Weights of a small image classifier: widths [24, 40, 72, 128].
Rows from block 4, named by matrix and row number. Each number is 50 + 15 x the weight over its row's rms, rounded and kept within 0 to 99. All counts start at 0.
# convs2: project pointwise conv (model.blocks.4.convs.2.weight, 72x160x1x1, standardized in use), inputs 0-159
convs2.19:61 49 46 69 61 28 45 52 36 43 72 60 62 56 50 50 32 29 21 57 51 59 00 42 35 21 55 28 42 54 40 43 75 56 68 47 29 51 48 41 41 67 44 49 53 41 35 61 47 57 72 36 39 49 69 27 40 48 31 68 59 67 05 39 58 52 53 34 36 40 67 42 75 67 63 34 59 62 38 62 48 60 66 49 61 71 55 27 50 48 44 61 64 67 47 77 58 52 56 69 37 51 55 41 53 82 46 52 59 57 43 74 37 41 39 45 58 70 00 28 63 53 48 31 43 59 50 52 55 42 31 79 40 76 68 28 68 46 53 47 63 68 38 34 32 54 32 69 28 42 62 28 55 28 46 44 45 70 46 43
convs2.20:53 46 56 33 42 42 65 33 25 36 53 57 81 47 48 62 48 16 64 51 58 46 58 55 40 18 82 77 62 41 69 57 53 51 44 60 44 72 72 58 72 63 46 61 52 35 38 59 45 38 55 46 57 66 55 22 42 34 50 35 53 62 51 49 58 58 49 42 88 36 66 57 52 68 55 64 35 51 39 32 54 45 33 20 48 48 45 65 28 71 70 47 52 47 42 66 63 25 29 66 00 54 45 33 90 68 41 36 55 64 72 32 49 44 66 51 28 68 30 54 42 35 53 53 50 30 43 81 59 59 77 41 36 45 57 55 61 63 56 54 61 38 34 33 23 55 46 71 40 37 54 65 71 46 53 44 34 60 59 51
convs2.21:79 41 42 25 52 41 62 40 49 55 62 82 84 61 66 36 41 01 49 47 57 59 55 49 57 35 23 69 61 42 67 39 83 37 38 43 44 64 64 57 57 55 24 59 76 54 55 86 48 46 67 32 65 76 40 39 50 34 38 49 71 34 36 37 58 60 58 46 74 30 51 40 57 79 33 52 44 70 43 41 76 51 23 46 45 50 40 65 43 45 67 57 36 43 16 52 49 61 34 92 49 60 51 75 67 75 33 63 50 43 64 37 51 51 53 52 49 54 38 55 46 31 44 56 37 42 30 49 58 66 64 72 24 47 43 51 68 43 45 50 60 44 43 18 36 34 53 70 35 40 67 63 62 44 40 54 32 60 36 50
convs2.22:76 49 55 51 62 59 57 46 49 38 50 62 65 62 54 65 49 30 41 53 51 47 63 45 48 26 22 79 40 58 49 46 37 45 41 71 36 30 62 74 60 54 02 69 38 40 48 58 61 20 43 53 71 57 69 31 33 58 52 68 68 41 32 49 46 45 43 38 53 73 54 84 52 61 35 48 56 36 57 58 58 47 32 39 39 44 30 40 42 48 72 50 42 56 14 69 39 60 40 64 22 70 49 40 70 50 38 58 45 47 63 43 48 66 66 66 44 57 11 80 50 34 39 63 51 52 35 68 70 53 51 73 77 76 51 61 65 71 31 45 49 57 50 04 17 39 48 63 39 33 56 48 44 17 55 34 44 55 42 42
convs2.23:43 43 30 64 47 37 30 32 29 33 40 35 68 50 49 46 37 45 53 54 48 73 44 40 51 15 91 29 43 68 26 71 38 81 47 53 70 45 38 49 43 41 59 51 47 37 53 54 52 81 28 47 47 49 61 52 60 39 41 70 73 62 66 55 45 52 68 46 44 51 70 44 44 59 71 37 73 33 40 49 13 38 72 16 71 51 77 54 60 38 23 51 48 48 66 40 60 51 78 39 39 23 41 44 76 59 42 44 43 51 19 76 55 31 37 56 41 61 42 44 83 57 51 43 43 66 49 46 29 30 27 28 71 62 41 34 30 29 45 45 67 67 60 48 23 43 64 76 58 37 56 54 69 52 60 52 57 58 48 47
convs2.24:69 30 43 45 37 50 53 59 37 48 49 34 37 38 54 34 56 37 59 30 51 58 70 25 45 54 33 99 45 17 31 44 65 73 79 77 63 68 43 56 33 45 45 66 67 62 48 72 71 62 61 51 69 59 61 42 46 66 61 65 34 35 66 61 53 62 49 57 59 12 73 20 79 50 49 54 48 33 65 21 60 64 49 39 41 59 43 56 54 32 60 60 45 59 55 72 59 58 68 84 62 53 61 40 45 64 30 60 33 54 52 52 52 46 62 64 67 60 33 42 61 53 36 55 35 36 63 63 55 38 57 83 54 39 67 38 48 58 10 49 58 39 59 66 42 54 28 72 36 49 66 56 34 25 53 56 49 63 22 40
convs2.25:54 33 36 58 56 55 38 64 29 55 42 67 34 31 56 60 56 31 49 20 22 42 29 52 46 21 70 50 38 40 40 42 39 48 42 38 43 59 40 45 45 52 29 61 37 68 50 29 54 55 70 38 67 58 52 52 34 56 57 74 40 59 42 52 54 58 43 43 62 00 60 52 62 75 76 71 53 57 40 44 62 49 61 39 55 70 77 14 43 31 42 50 59 78 55 27 55 56 64 72 67 39 54 50 34 63 62 41 45 33 46 70 52 63 65 55 48 56 25 66 70 86 51 89 73 19 17 66 62 32 47 60 56 66 62 43 35 41 35 45 55 54 53 26 18 55 38 36 31 30 49 50 43 29 50 48 46 58 46 48
convs2.26:49 46 45 33 43 49 46 41 71 51 47 63 52 53 45 36 48 70 43 52 44 61 55 66 69 59 54 75 61 37 46 37 74 46 50 41 65 65 58 34 63 60 81 58 45 50 55 56 42 51 51 44 56 64 60 56 61 43 43 45 61 53 45 37 62 64 54 68 67 14 50 32 51 60 50 55 49 63 49 28 69 59 39 48 53 47 57 78 42 44 65 47 45 28 17 60 71 79 41 49 34 53 53 87 63 46 47 47 57 49 37 00 50 52 32 42 23 47 71 33 23 12 50 40 25 29 49 36 47 61 55 57 07 27 22 44 46 45 60 52 40 61 53 56 79 71 57 57 51 59 39 62 78 86 49 40 61 53 78 72
convs2.27:35 65 43 40 46 64 62 55 64 46 61 73 60 50 50 42 31 46 39 51 56 33 30 51 58 61 20 62 59 77 54 10 65 47 48 54 20 46 58 00 59 43 68 61 50 52 61 51 39 64 46 59 63 24 55 67 72 63 33 52 46 22 41 37 40 37 40 65 64 29 36 26 37 42 17 53 55 69 32 59 53 36 36 66 61 48 40 47 67 57 69 73 33 28 49 56 72 44 51 46 86 55 47 75 57 30 44 63 45 31 50 52 52 77 51 47 49 30 74 51 43 37 70 22 43 30 48 28 70 62 72 57 22 49 58 56 51 63 64 40 35 44 49 70 60 72 53 42 45 48 20 63 52 74 28 43 58 52 64 55
convs2.28:83 48 52 24 35 32 35 52 83 38 43 48 52 40 43 41 77 60 58 54 46 61 25 46 74 84 37 35 58 46 49 30 83 40 39 64 59 56 63 31 79 58 45 58 33 67 63 45 46 36 41 44 64 61 55 42 22 40 50 38 39 69 64 44 61 68 44 30 45 42 34 27 49 56 74 47 34 62 31 32 19 35 58 76 40 59 56 54 47 51 75 42 60 72 68 60 70 22 20 54 70 25 41 33 58 40 47 25 37 51 35 33 50 49 68 52 32 38 44 68 47 31 65 46 47 29 67 67 70 49 88 74 48 36 58 43 58 30 47 44 50 52 48 64 23 40 38 59 55 59 36 55 34 36 49 21 46 44 51 52
convs2.29:67 74 43 51 36 48 29 35 89 40 65 50 29 50 30 49 80 67 37 71 42 47 58 57 49 59 76 39 52 61 54 61 27 44 61 52 53 42 48 56 41 27 45 35 55 48 65 31 39 36 45 34 53 45 52 35 44 44 62 26 44 62 56 68 46 42 48 03 24 99 41 72 38 31 55 36 41 30 48 53 21 51 57 49 45 36 50 52 62 42 32 42 43 53 57 21 45 28 45 43 41 51 59 00 45 34 47 21 47 57 61 55 47 44 71 58 52 83 64 70 61 47 64 38 56 52 50 67 34 46 46 33 81 46 50 48 42 34 58 60 60 55 44 40 33 46 54 30 61 35 55 53 43 20 51 68 26 64 45 53
convs2.30:47 42 64 57 35 55 60 56 87 55 36 52 56 72 54 27 56 53 43 34 61 45 36 39 62 94 29 40 49 29 41 59 41 54 43 50 33 42 36 70 43 34 32 36 55 49 30 51 62 51 32 63 56 26 73 22 44 58 48 50 47 74 34 62 41 63 62 74 54 35 42 21 65 45 42 04 54 48 59 29 66 47 60 82 30 46 39 44 57 62 36 32 46 55 48 41 32 49 49 73 60 70 84 45 34 28 26 62 44 50 49 59 59 60 63 36 50 36 55 78 44 11 51 25 59 45 70 60 49 47 37 52 70 58 53 47 67 48 35 39 36 51 59 72 48 32 55 51 29 69 48 38 41 44 43 19 88 65 52 63
convs2.31:52 41 56 46 38 61 46 32 42 46 35 39 28 51 35 33 68 43 88 32 68 78 44 47 56 45 74 56 61 51 67 69 49 70 33 44 64 60 51 60 54 51 61 45 27 53 41 38 57 52 51 62 69 38 44 60 56 70 46 99 45 55 65 60 59 59 56 22 65 07 42 32 37 68 67 46 38 42 46 33 20 64 64 24 43 60 66 66 54 24 46 49 71 42 59 46 76 62 55 59 48 41 62 65 71 41 67 53 45 49 41 67 51 39 57 57 37 40 42 54 63 40 36 90 57 49 71 38 34 22 57 62 61 31 33 35 53 26 39 54 30 56 67 47 62 84 32 23 42 70 52 63 50 45 55 43 56 35 62 71
convs2.32:41 28 65 58 58 52 52 50 26 60 24 57 55 76 44 35 56 47 28 58 60 51 59 44 50 55 56 60 72 49 40 49 46 49 44 30 49 49 69 58 56 41 36 20 64 46 48 72 30 42 20 53 45 45 31 62 72 70 43 54 66 32 47 56 27 34 44 72 61 49 59 73 56 47 06 37 51 32 46 42 62 27 34 44 26 23 42 66 37 47 53 55 55 33 39 41 33 80 43 45 32 48 46 53 54 39 52 50 56 81 54 14 38 55 73 53 41 47 86 82 33 49 48 60 67 37 75 66 57 75 34 21 33 32 34 52 59 51 64 51 37 54 40 61 75 42 78 28 65 49 32 55 67 75 38 40 69 45 74 56
convs2.33:68 39 54 24 51 44 65 67 82 69 63 42 58 77 26 45 37 38 40 32 40 53 52 36 41 46 51 67 51 29 61 27 84 30 34 62 26 52 46 51 35 51 43 39 68 47 47 67 58 59 65 46 74 28 75 28 58 56 66 56 58 69 33 43 37 40 63 28 46 20 34 30 56 46 41 31 42 64 39 41 73 67 55 65 34 20 40 80 59 56 48 40 42 51 67 38 50 29 46 78 58 60 62 28 72 72 32 44 69 43 60 75 51 63 35 53 62 69 53 48 39 36 65 38 36 36 20 56 57 43 54 62 19 36 45 28 59 45 18 50 65 32 42 37 53 56 53 68 54 60 72 63 66 37 53 75 28 61 49 56
convs2.34:32 47 36 55 60 54 56 45 03 44 20 26 64 60 75 29 58 31 31 45 39 32 40 43 44 51 42 27 46 38 48 60 44 51 79 47 37 52 35 64 45 53 47 52 42 56 43 49 34 46 39 38 27 63 49 55 63 53 47 48 51 43 24 55 67 52 56 78 54 46 57 60 63 36 18 24 37 34 55 40 43 51 53 41 35 54 72 41 51 83 41 60 78 48 42 87 19 60 70 68 56 58 30 26 31 63 64 72 61 55 26 50 33 32 51 38 59 34 44 51 62 85 46 48 80 55 69 43 49 49 24 58 66 49 75 57 63 43 58 43 59 45 39 92 71 61 30 54 49 46 37 41 25 57 37 43 61 74 51 40
convs2.35:72 43 37 76 61 47 54 41 01 46 48 24 46 56 57 43 73 29 36 47 48 31 39 57 49 26 57 41 35 53 48 54 34 31 51 55 54 43 33 64 51 35 34 47 41 63 59 32 50 63 68 68 49 49 60 45 44 44 64 54 61 61 42 36 43 54 46 61 16 72 51 64 69 44 59 36 36 30 33 61 88 79 47 31 38 69 68 65 38 64 46 37 54 50 52 61 29 42 63 62 44 52 50 58 21 51 47 56 41 33 34 53 32 65 35 49 44 69 00 32 39 46 50 61 40 78 60 60 39 63 19 88 75 60 37 55 76 57 38 31 54 34 58 48 48 69 27 70 46 39 77 41 37 48 52 53 20 51 44 55
convs2.36:45 46 59 57 78 65 65 66 41 47 64 61 49 54 62 49 34 54 59 36 43 47 60 61 61 62 20 75 43 58 51 35 57 45 67 49 33 37 47 43 39 54 54 35 63 38 41 70 48 62 63 63 46 38 46 68 58 75 49 69 60 29 47 47 65 50 39 89 74 21 46 57 43 55 28 60 54 67 58 67 83 47 56 62 56 60 33 51 43 72 64 63 46 34 18 77 67 87 66 36 76 50 60 95 45 39 47 65 39 28 54 37 45 37 30 42 54 05 50 42 43 31 66 44 75 45 53 32 55 66 20 31 26 34 56 46 36 87 48 48 25 40 50 53 53 56 56 36 43 52 40 43 48 76 45 43 59 36 57 49
convs2.37:76 38 51 54 54 50 33 46 77 57 64 79 23 30 50 63 40 43 49 40 51 38 38 36 61 20 56 28 48 61 44 42 59 43 41 55 34 53 47 56 50 67 34 69 60 53 53 58 50 51 61 49 74 53 55 26 49 30 55 58 50 63 33 66 28 57 58 10 34 43 40 49 49 50 59 60 42 40 38 30 62 55 33 44 45 33 23 44 51 00 49 44 39 68 73 33 41 20 30 71 63 66 60 44 71 55 36 44 49 35 62 91 59 63 49 53 59 59 26 88 55 47 35 66 32 63 20 72 55 31 71 66 38 68 24 43 47 39 51 57 52 49 54 15 38 50 43 69 45 56 68 59 58 30 46 46 36 38 37 48
convs2.38:45 17 52 36 24 32 25 59 52 58 54 10 56 47 56 44 38 46 55 24 63 51 43 49 50 28 56 60 42 30 47 51 71 56 42 51 74 55 68 46 63 60 43 79 27 56 54 68 51 47 64 55 81 62 63 58 50 45 41 52 51 65 69 54 54 64 57 43 61 09 73 19 60 54 70 51 31 59 44 23 26 39 57 34 58 78 91 32 89 25 19 49 73 78 75 28 58 47 59 56 55 46 58 50 56 46 70 50 51 39 20 57 49 38 39 69 56 49 28 44 57 52 57 44 61 45 42 54 30 45 60 50 74 52 68 35 53 37 34 75 52 25 47 49 41 36 28 61 56 43 55 40 51 56 45 61 48 46 35 53
convs2.39:37 51 50 57 46 68 44 53 47 65 31 39 50 55 61 61 49 77 46 89 54 36 86 72 50 77 34 66 52 62 61 59 17 52 57 52 51 49 60 47 36 41 54 24 70 44 54 62 53 55 28 58 32 43 42 54 86 67 55 55 55 44 76 60 44 70 60 61 57 76 58 67 58 40 31 54 62 37 74 49 33 46 48 53 50 41 60 80 64 80 49 71 35 13 33 57 46 69 56 08 52 55 39 40 36 46 18 62 32 62 34 16 57 52 47 42 53 37 85 52 44 42 70 55 39 57 68 47 57 69 26 26 45 38 29 72 48 41 45 57 44 48 51 48 67 50 74 26 67 56 38 51 60 68 40 52 62 50 56 73
convs2.40:76 56 42 43 56 43 62 30 87 23 80 71 68 45 40 52 45 72 37 53 50 56 65 38 48 58 30 85 43 54 50 25 65 54 49 61 14 62 57 37 51 47 37 54 60 63 65 50 41 62 69 44 44 49 69 40 39 42 52 46 43 67 71 42 57 44 48 45 49 71 62 45 60 57 53 75 53 79 39 74 73 51 46 73 23 47 38 64 35 75 65 43 25 57 43 69 59 43 21 58 56 42 59 32 66 50 33 41 52 38 50 42 47 35 44 47 39 41 45 54 43 14 67 28 33 47 52 45 78 38 71 76 37 41 66 48 52 72 54 48 66 56 34 27 16 50 28 81 32 39 33 63 72 41 56 22 62 59 52 66
convs2.41:46 76 46 68 70 42 73 44 32 45 53 64 43 52 22 46 36 37 39 55 50 76 85 42 50 38 48 87 58 65 52 75 50 58 62 42 66 54 54 73 36 56 35 50 42 41 52 74 47 50 74 52 30 50 48 52 46 47 55 58 80 44 44 51 52 52 54 57 67 70 47 94 40 47 44 63 65 30 65 68 50 55 58 48 58 30 29 80 34 44 63 55 43 35 20 80 30 43 50 52 13 50 63 54 58 35 40 78 56 47 85 69 48 44 37 53 43 57 32 34 48 34 35 73 25 66 47 60 63 42 48 68 85 47 54 63 44 72 41 55 42 43 48 05 50 65 80 45 38 51 53 49 62 42 51 63 64 36 52 58
convs2.42:41 58 30 54 46 53 34 59 62 57 46 71 65 57 41 56 48 66 60 63 51 45 47 55 46 64 44 11 53 54 57 51 73 35 51 66 56 61 34 24 55 65 51 37 56 57 57 29 54 41 23 52 49 43 61 69 68 36 62 20 24 55 59 54 27 42 50 42 39 74 49 42 56 51 86 72 34 50 39 58 46 47 59 76 59 52 71 51 77 46 56 55 59 43 63 27 59 17 26 33 52 56 52 58 67 45 59 39 59 37 51 34 56 46 27 47 33 39 75 31 58 09 55 19 23 37 51 47 46 51 83 40 39 56 47 58 30 48 88 45 59 69 30 95 67 53 61 42 45 31 55 61 74 54 57 36 23 68 68 47
convs2.43:53 72 38 74 46 30 42 42 19 42 50 36 28 38 74 54 54 35 46 68 56 55 40 44 67 51 47 18 61 99 47 78 16 66 63 42 62 57 51 41 31 42 32 52 40 57 61 10 46 50 22 64 46 51 42 50 63 64 69 34 40 33 51 52 50 52 64 58 45 80 48 72 64 53 54 37 62 46 36 69 48 55 47 45 41 62 63 34 52 80 34 48 42 82 60 67 39 53 54 49 53 39 49 48 45 48 51 30 40 64 32 18 39 55 60 56 55 74 42 76 49 77 66 59 80 53 72 76 44 62 25 49 68 49 55 59 47 33 59 39 61 63 57 69 38 43 46 20 60 45 43 63 32 32 51 39 33 80 53 48
convs2.44:54 65 52 61 59 68 54 65 81 34 68 63 63 40 73 73 54 56 47 50 50 67 67 49 62 62 70 93 33 49 42 74 31 72 66 46 42 42 58 73 38 50 37 67 44 42 58 59 24 33 79 45 34 46 46 37 46 26 42 45 74 56 47 49 66 46 45 47 61 54 39 72 58 58 47 36 66 62 67 80 68 40 62 78 34 39 23 55 20 67 52 39 52 35 21 66 33 43 55 57 12 47 52 58 57 41 31 38 60 62 63 44 53 30 69 31 47 77 31 56 38 41 24 60 62 39 40 69 45 29 41 34 50 32 50 50 63 56 35 66 57 44 54 08 32 27 49 25 47 36 55 50 52 40 56 65 53 42 47 73
convs2.45:40 33 56 36 30 50 45 38 89 57 34 10 66 33 51 35 61 81 59 53 44 36 59 37 62 77 69 76 53 30 63 67 41 58 52 64 57 50 49 49 45 29 42 59 59 49 45 42 41 41 31 45 51 48 55 39 55 52 48 31 34 63 90 64 55 53 57 33 64 33 44 30 47 47 49 41 41 37 51 27 04 44 45 65 57 60 72 56 56 59 29 42 55 44 71 40 42 32 61 38 26 52 52 21 29 45 59 34 51 73 26 23 71 51 95 58 56 81 54 57 62 54 54 54 69 42 71 79 49 54 45 42 65 40 71 48 51 35 37 60 67 56 51 49 19 40 39 39 73 49 50 42 28 32 43 69 56 58 41 45
convs2.46:18 61 56 62 65 45 55 44 10 43 46 53 42 72 53 60 55 55 41 58 53 45 53 50 51 45 50 39 42 62 62 76 49 63 64 54 49 52 30 61 60 45 60 48 36 56 50 52 55 62 37 61 39 46 36 68 54 44 62 47 64 33 40 43 57 54 51 81 64 75 79 93 57 60 37 52 65 43 65 84 59 58 67 44 53 53 60 44 50 69 48 52 70 44 35 76 41 79 62 60 67 28 51 99 54 53 50 74 35 32 42 64 47 46 16 46 64 45 59 27 60 68 38 39 48 49 85 23 50 47 45 40 62 71 49 39 40 62 64 41 19 52 32 89 84 75 63 44 33 59 38 44 55 66 48 32 62 47 45 46
convs2.47:39 32 59 59 64 38 55 50 42 35 75 54 22 39 68 52 45 51 46 34 40 53 16 47 71 40 32 29 33 90 55 28 53 54 48 43 43 53 38 20 24 65 56 21 69 57 64 55 37 82 69 59 37 39 52 48 52 68 42 76 27 34 33 40 47 55 39 42 56 52 46 28 48 56 55 56 55 54 45 69 68 46 52 48 28 73 59 39 52 49 49 45 56 66 57 45 59 52 48 54 99 33 38 87 44 51 68 39 40 32 44 63 55 40 53 47 72 24 38 59 40 67 67 46 48 36 49 50 49 15 48 60 00 57 59 74 31 53 52 36 44 40 60 61 58 64 27 26 39 53 45 53 45 48 55 64 25 44 55 68
convs2.48:27 48 47 58 61 63 60 58 10 61 47 37 61 84 78 61 34 44 55 56 54 50 81 64 65 32 38 76 48 58 74 65 34 45 64 47 67 63 67 49 60 57 56 53 41 30 58 59 48 52 47 54 41 60 41 51 72 51 54 68 70 37 55 42 67 69 58 78 61 30 55 60 58 58 33 53 71 65 54 71 31 47 45 19 52 52 49 73 54 70 56 40 41 40 32 55 73 83 81 47 40 35 38 74 52 33 46 52 36 42 43 32 55 33 40 43 43 33 49 12 49 36 72 54 63 58 38 20 58 46 08 28 95 23 54 63 46 49 40 57 51 49 44 39 67 36 45 68 57 44 41 40 62 70 48 37 51 36 49 50
convs2.49:73 69 57 64 52 40 64 57 84 57 62 40 41 30 50 57 49 70 42 45 51 39 56 33 50 80 26 47 34 47 51 19 65 48 53 55 46 51 43 42 47 53 47 34 52 61 69 59 50 67 75 66 67 32 54 67 57 44 38 46 31 59 54 52 58 49 48 53 05 27 53 35 58 34 40 62 41 47 44 62 45 52 41 79 55 49 63 46 62 24 50 39 40 49 47 48 64 33 36 53 99 25 55 75 39 50 45 40 37 21 38 44 51 56 16 52 72 21 62 25 62 51 73 33 24 52 28 58 72 78 77 86 36 75 43 49 45 35 49 66 38 60 65 36 69 57 43 63 51 63 61 69 41 53 63 49 41 48 47 43
convs2.50:64 63 60 60 43 74 51 61 86 48 55 57 30 53 30 62 61 56 54 47 60 56 54 59 52 38 32 70 26 66 55 18 64 47 43 70 63 49 56 37 59 55 38 30 19 59 59 50 42 46 76 60 44 63 37 66 45 52 66 73 40 60 48 47 51 42 25 20 22 46 45 32 43 29 53 71 48 51 65 51 58 35 30 57 48 58 49 49 49 02 54 48 63 57 61 03 39 22 48 38 67 53 53 57 24 37 53 42 61 30 68 69 41 42 28 58 55 46 45 71 53 60 35 81 40 66 21 61 51 46 74 49 63 73 23 64 48 40 63 66 48 71 58 21 60 29 61 44 61 39 61 68 34 42 60 39 43 34 69 65
convs2.51:54 60 46 66 68 51 48 75 78 46 67 52 69 51 72 59 42 48 20 73 49 56 43 51 61 57 35 68 50 82 59 54 33 57 50 32 29 39 45 41 64 40 44 33 42 36 59 36 42 52 73 45 21 52 34 46 42 44 49 24 56 60 27 40 48 53 44 52 53 99 46 69 47 57 54 37 77 74 43 99 76 45 48 69 34 36 34 34 45 66 54 45 37 50 33 56 43 57 35 45 31 35 38 41 35 28 66 47 50 54 74 48 47 60 45 25 29 42 36 47 49 40 64 49 63 51 37 55 61 42 21 40 44 49 58 46 44 67 61 52 63 51 37 16 04 45 49 51 45 54 41 27 49 38 37 31 37 65 44 44
convs2.52:55 61 50 51 33 35 44 81 29 50 41 14 44 51 60 35 47 39 20 66 36 38 60 39 35 45 50 71 34 59 66 71 28 36 57 60 49 51 53 32 35 36 48 35 42 50 51 30 40 53 67 47 23 40 45 50 73 39 51 44 46 45 65 53 47 57 35 38 58 66 45 70 61 48 57 53 75 72 56 91 69 59 32 63 29 40 48 45 46 81 48 50 44 45 30 50 26 65 61 43 17 27 56 24 41 32 48 48 49 77 56 21 49 32 53 48 41 67 48 63 48 70 55 74 77 46 49 60 52 64 14 43 53 12 37 54 20 40 37 41 73 53 28 28 33 35 27 36 59 35 34 24 45 55 52 56 41 68 53 41
convs2.53:28 33 44 36 27 58 59 34 88 50 57 65 67 61 16 60 43 52 82 32 49 61 59 43 63 47 45 67 63 64 37 59 59 71 24 61 74 52 34 50 59 70 56 53 70 46 63 54 58 16 34 43 52 52 52 55 65 37 57 60 66 61 67 52 52 43 41 21 66 44 29 40 42 76 67 66 46 71 78 42 55 47 51 72 51 27 33 65 48 22 60 25 40 54 64 30 76 26 36 45 39 38 58 44 64 45 53 32 69 23 80 44 54 54 63 51 37 66 51 57 53 28 39 52 32 62 37 58 35 31 85 36 33 41 36 40 53 41 54 66 43 69 51 54 35 35 68 59 59 34 57 64 89 53 65 66 56 35 57 59
convs2.54:59 63 43 71 40 47 36 38 13 50 53 45 35 21 55 59 57 48 58 64 55 61 36 61 49 22 70 07 46 71 55 57 35 56 64 53 61 68 59 49 51 73 47 62 44 52 61 41 51 58 41 30 55 50 43 52 56 36 61 66 56 33 49 76 67 63 51 00 32 90 48 78 43 49 72 45 40 37 29 53 38 45 51 33 62 55 79 39 44 52 49 40 52 70 75 58 46 24 53 24 60 63 55 36 44 65 50 42 43 59 44 65 36 62 59 59 67 52 36 48 48 86 37 47 49 33 53 66 52 36 53 43 30 77 52 71 58 43 81 58 67 51 64 88 63 64 27 28 44 69 67 35 30 30 51 51 37 54 50 42
convs2.55:26 62 56 39 47 56 53 78 38 68 79 62 56 43 64 57 52 32 24 66 58 60 16 65 65 38 68 22 50 51 48 52 53 26 67 52 34 44 42 26 63 43 45 38 56 37 65 50 26 48 55 54 29 57 52 45 33 59 60 37 32 40 28 64 52 32 30 48 31 74 49 53 50 46 52 17 50 61 26 76 73 57 44 63 54 45 31 21 66 40 34 54 53 63 68 42 20 54 45 55 63 61 47 59 20 36 91 45 67 60 60 39 41 55 53 58 69 57 54 64 43 58 46 38 95 69 42 72 54 65 39 30 39 62 78 68 25 57 71 53 48 52 38 60 44 23 55 33 67 44 50 35 51 68 65 72 53 61 42 40
convs2.56:41 35 44 08 45 38 47 59 74 31 66 73 64 48 47 46 59 66 35 66 42 44 57 52 40 58 51 77 55 39 70 50 52 17 56 59 18 43 45 62 72 32 43 36 60 44 45 43 48 38 53 48 44 61 72 07 43 40 58 12 51 49 49 60 47 55 27 40 55 56 30 55 41 53 68 50 39 75 42 48 67 35 47 81 47 41 38 50 45 49 65 40 38 70 51 37 46 33 43 55 09 52 51 09 55 25 55 43 53 80 60 29 52 50 96 53 47 55 50 61 40 26 37 47 61 39 22 80 65 59 69 40 37 43 54 40 42 65 51 65 55 62 32 39 28 38 75 62 48 49 46 70 62 44 52 63 29 58 42 39
convs2.57:60 59 42 51 56 48 55 66 84 45 57 44 37 44 78 59 65 68 34 57 44 35 45 65 68 78 04 50 35 64 66 25 43 36 67 55 39 50 34 50 69 38 27 54 50 57 41 26 49 46 57 53 53 34 60 58 35 33 56 19 28 41 47 47 50 66 52 48 06 81 45 79 50 29 48 57 63 64 34 64 86 40 61 93 49 67 45 13 56 42 46 48 49 72 45 32 44 46 24 63 71 65 40 50 28 35 63 41 47 46 43 29 47 55 45 61 45 20 50 45 40 63 59 45 74 68 33 55 58 69 51 65 60 63 40 56 52 41 75 48 39 50 49 65 52 31 28 58 58 61 49 53 16 55 56 43 53 47 54 35
convs2.58:67 45 34 53 46 54 65 49 37 50 42 64 74 48 53 74 44 30 42 49 42 52 33 36 31 30 37 76 32 51 63 46 49 64 34 47 57 44 40 65 72 49 22 55 47 72 49 62 38 58 81 59 55 86 82 33 64 32 50 52 74 63 52 48 52 39 63 64 56 48 61 39 45 60 33 81 41 30 40 34 51 65 55 27 57 57 32 35 37 52 71 51 43 76 40 45 51 58 50 70 55 43 57 46 69 78 54 72 47 49 48 37 57 54 51 64 49 67 24 29 67 47 76 49 54 81 49 65 78 50 32 82 71 52 53 41 60 42 45 46 67 52 56 04 25 43 34 79 61 26 25 38 45 24 38 65 38 68 36 46
convs2.59:26 23 60 48 40 49 41 53 92 49 58 71 66 39 36 48 44 80 61 57 51 57 59 48 49 66 64 48 62 48 49 44 68 36 56 56 40 50 59 49 61 56 70 47 72 43 49 47 40 29 42 35 46 52 62 37 37 50 45 07 44 68 50 61 29 40 39 23 46 56 53 39 35 44 66 43 34 35 39 26 71 36 38 73 54 21 25 40 56 26 46 44 46 49 68 27 53 17 23 64 33 60 58 46 67 47 33 35 68 64 62 40 59 61 55 55 44 61 88 55 31 17 49 09 38 30 46 59 49 62 90 22 12 41 29 59 49 57 56 55 60 53 55 70 55 40 64 55 55 49 59 51 74 64 58 53 52 59 54 40
convs2.60:47 59 34 62 56 46 78 57 33 49 66 50 41 47 58 52 25 29 64 42 34 60 61 59 50 68 34 79 52 58 25 48 49 42 23 42 52 48 67 27 53 44 50 55 67 49 72 73 30 46 56 50 34 48 59 71 98 54 47 64 66 46 44 36 64 42 55 76 82 21 52 54 64 60 31 61 61 55 68 67 57 40 55 52 44 41 39 73 49 76 52 67 44 10 17 74 61 70 66 35 59 51 53 80 61 37 37 76 28 31 48 52 55 55 40 44 41 12 55 34 53 28 78 49 59 58 60 24 48 50 29 43 60 42 50 53 46 77 40 30 38 45 48 46 73 48 55 41 41 31 50 49 65 49 46 72 73 31 54 59
convs2.61:25 44 44 53 56 40 51 54 21 51 30 64 62 52 46 45 61 26 43 43 40 46 35 60 58 43 39 58 54 47 51 67 68 37 58 54 45 54 54 47 51 60 50 60 50 43 33 59 58 62 57 63 23 49 24 63 62 55 33 58 53 37 24 53 59 56 68 92 82 13 53 27 55 70 18 60 57 75 50 75 51 47 60 34 55 73 31 59 34 80 54 53 60 55 27 84 46 88 71 56 69 57 56 84 40 54 71 91 47 68 61 69 44 54 53 41 48 35 49 39 27 59 52 79 96 52 52 36 53 46 29 46 51 65 74 47 41 65 30 39 43 59 50 56 74 56 62 35 55 48 49 39 42 55 50 53 62 44 61 56
convs2.62:17 40 62 51 51 58 72 46 66 32 58 67 60 58 48 41 33 74 55 13 68 50 37 47 59 83 27 46 62 46 48 43 51 55 75 57 55 59 55 61 38 45 60 22 61 59 59 72 46 48 34 46 35 25 39 59 49 65 58 38 51 21 42 48 39 60 59 81 57 39 50 35 50 41 23 37 57 48 89 49 66 23 64 66 48 44 47 76 51 44 29 60 58 41 33 70 41 69 55 54 67 52 36 64 37 53 58 58 50 35 29 43 57 41 17 55 73 30 72 35 45 48 46 37 42 52 56 24 40 62 67 21 33 75 52 53 59 74 68 69 25 50 52 89 73 37 45 28 56 58 49 55 67 75 41 59 57 31 40 58